python train.py --encoder_arch="mobilenet_v2" --model="image captioner" --dataset="rendered scenes of toy objects such as cars, trees, mugs and chairs" --train_examples=97500 --image_size=48 --crop_scale_min=0.8 --horizontal_flip=false --tokenizer="word" --vocab_size=62 --encoder_norm="batchnorm" --encoder_activation="silu" --encoder_padding_mode="reflect" --encoder_depths=[4, 7, 7] --encoder_kernel_size=5 --encoder_stem="deep" --encoder_expansion=4 --encoder_widths=[40, 64, 120] --fusion="cross_attention" --decoder_width=192 --decoder_layers=7 --decoder_norm="layernorm" --decoder_norm_position="pre" --decoder_activation="gelu" --decoder_mlp_ratio=4 --decoder_head_dim=16 --decoder_fused_qkv=true --decoder_bias="none" --decoder_qk_norm=false --decoder_parallel_block=false --decoder_inner_norm=false --decoder_positions="sincos" --decoder_cross_attention_every=2 --decoder_tie_embeddings=false --init="trunc_normal_002" --residual_init="none" --optimizer="soap" --beta2=0.999 --lr=0.0015 --beta1=0.9 --shampoo_beta=0.999 --eps=1e-08 --precondition_frequency=10 --max_precond_dim=1024 --one_sided=false --adamw_lr_other_params=0.001 --grad_clip=1.0 --steps=4200 --batch_size=64 --epochs=2.8 --lr_schedule="step" --warmup_steps=80 --weight_decay=0.2 --adamw_weight_decay_other_params=0.01
Rows from block 15 of the image encoder, named by matrix and row number. Rows with one number belong to one channel. Each number is 128 + 32 x the weight over its row's rms, rounded and kept within 0 to 255. All counts start at 0. Numbers have three digits each. After the name is the row's rms in percent of the matrix's.
# convs0: expand pointwise conv (encoder.blocks.15.convs.0.weight, 480x120x1x1), inputs 0-119
# convs1: depthwise 5x5 conv (encoder.blocks.15.convs.1.weight, 480x1x5x5, trained with AdamW), a 5x5 kernel
# convs2: project pointwise conv (encoder.blocks.15.convs.2.weight, 120x480x1x1, transposed), outputs 0-119
convs0.74 076:105105103141104078137158186158098093100102110155139149136089083113069128119104112076074133120146101140090151161094155149096107124125078116076130132129134159104159096088115155209123079102136156053178096121101151156088142083095072151147205107139140119158117102132157178167142044106140095146108131122113161133134074138182122121123205121132151094185111110090127129
convs1.74 096:102191211117138122153188136153147144183115119105146159135110116122163130092
convs2.74 101:120102142090132119124128180147161125174178112079148176098105096161165149139171117097154151115144119120137154120073080144177174076155146149130119148145105091098119152092109159097129115164117156117099185145082091119111156147160147108179088105118143121098123186105131108107045145212162170125165107093122084122102203184083182147121144139111146148124092142198096076
convs0.75 086:193118154089106147127170156169163018057066104094090175165085107107167132174113072151189110142123177097085100111087143136132106158159125140121138121137094152141146137137108087092144103116131117095117088109156114082142122156130129131173030115120120114090069155137155138150190091169120152118125157087118137136115145175108088134161133126154119123102152185128118171
convs1.75 103:078139091053089061155155086095095142162127107164125141151105130126138143137
convs2.75 076:114103111130118096121143132148135187138137098132167085086148118114109067154084153139178131129149135171108156109127075166117121079110043156094125142140126148155098146104054167097098163118120141055083173100114097073109192170120173156111090132096165109145137086131170119119131125119092144130061114182125190140138134054141135182161060148163162168147103139134115140
convs0.76 095:139170150075127155131133067060166114098122058124126197116121142140112079180083123150135105051105111114190122135098127082089108094103142124116115099139132120153163095195163064116109146089107094097117096186147089149133144097071166060111089148142122170176102144175113154144177120167115117123119124100116109132122097114185157165132146117110090046118132114131146144
convs1.76 111:063051057107090108145112094149141140132124154115091106102099150113107112132
convs2.76 079:122143130074093134144152141113142112038095104052065123143146127086099094150138127121099110160102174132125137136114126112092177126087155114134098181146122155169135145150149121149094172141130104189162147147178078143165163110106118090194107146178084188148115084177142115132164165155112117118125178148110162188156120123164092129132142167116145124106135179233091101
convs0.77 117:174127134085111150121131144122161159161081117127133183114132178206177085088103126103051142120191092184138122134178159112142062151145184071108114086096114121107104103095168138112202194155084111139129047103173127146154125099162081122125165168130155081117099152176125132158105148087113135102154135169105143097138130080162115166145123107112143156104159124121111115
convs1.77 095:100135093141126106109100136146129160177175116105136210155073074113127112098
convs2.77 127:168173135150121173086125139163128134021164169094106116156135123108144107137214158161150136120147109177136121101108152065166167128154152048149148094108151137149127108209091139150067133125147162112162149154123155130083099081186139121165137145109129128129087137138112155086119159099167180082094125176108098117166127097098127060145103145140111151131093065141126096
convs0.78 100:165096084118082088128087214155153137178083153129075131152121103104182116153158103157176105075128117109147081144169068110151110141118174111201079113190107079124146146152112115108135155129093113145116132136160214125089154168156116149175136141093173116154131178127167127159156158129142080167107126101083178142117101139104099143112126173118113145197102092161100135
convs1.78 092:122150074145099145134134197105154116089162124143120059119101124110063092117
convs2.78 108:074124111139154128121125079117145088141076177105083120125172154093083159125159154159163130083218147142151149100183102143160126123086139165175124106100115088152091160167157161158133105100144139117113107067157107188137162130178153144117152157189128153115167099151100081206104104102141161031136123164188135083123091128131110114111165131115118179131140130166142100
convs0.79 106:134165151203136101154070143084133088110154142190120134099102145166123142146144139114095148126119161133141134167138033138090153078080131100131140105113106127111112116158158187101123072117145131112143132127169174187118132120094146111109123137110094133078176123126134148160177163195141170113162097181113165153099060129144190140108167053098115149039149096133154119
convs1.79 089:115151113089134137081115102112133050112126101140111128145128091154220145093
convs2.79 105:157104094145076140083041099151120071214103160139201117087124048100157166112120121120153144177111122117218154103111127113148063096122170141139130084158123089104151128080138130115075123128133081087169170118168144086087136145134132159149183089129133146066162118146179150116127158180114132125157096108133097094132114154117115137120143143163123183163126123134153111
convs0.80 097:106157105120155087088173141066090137114086152140113121171132065188066116099143120107196135131124093116125112087112116091151121111109090074127150098088137125162141068150162093095091109099108085141083124155117142162166118167131079143122186122079070137121088152142141093153184176113113163125125136183131168113180083172128113179134159157103117162127097048111140080
convs1.80 114:158149106101049153138141110079146148142087085129118131099083166127119113066
convs2.80 097:148096118103163143102099095122119144138173129119125104128211091187113095121189141112111126078107164110150102107146149159076117158143148058165091088145101142146063138094092063136132185125187110134145113105169151083084096131116147208090142152099131123137147155120129146097148154143200138141146109156119130135152065173186158140123045085153120082169132119146151154
convs0.81 090:136107173067122144192108108121112177084114099139103142094133118151093201092100149180099135084143126124098119147129088136145147101095138088106210174119124175149119091112095170169140070163081193148185086087160129106125088132122129133099079117105122129092136156134092098154154113146136129148153137088091100159135121136176143116092148127052135058121185069182147133
convs1.81 097:149123082124136082107082152118120109104128127128094029083150116142079130146
convs2.81 102:073132164096145188134087118168173176182089163132135150103156129170111163077136149110077102108097109091161154088141175150157093106123077107084105145115119088166145106119147150160122071142103118146162114112182140097123102131203111134132165143142160151080161138186100101098060123176110130037109156101103105125162069095131187135118089152098144129121094128074125126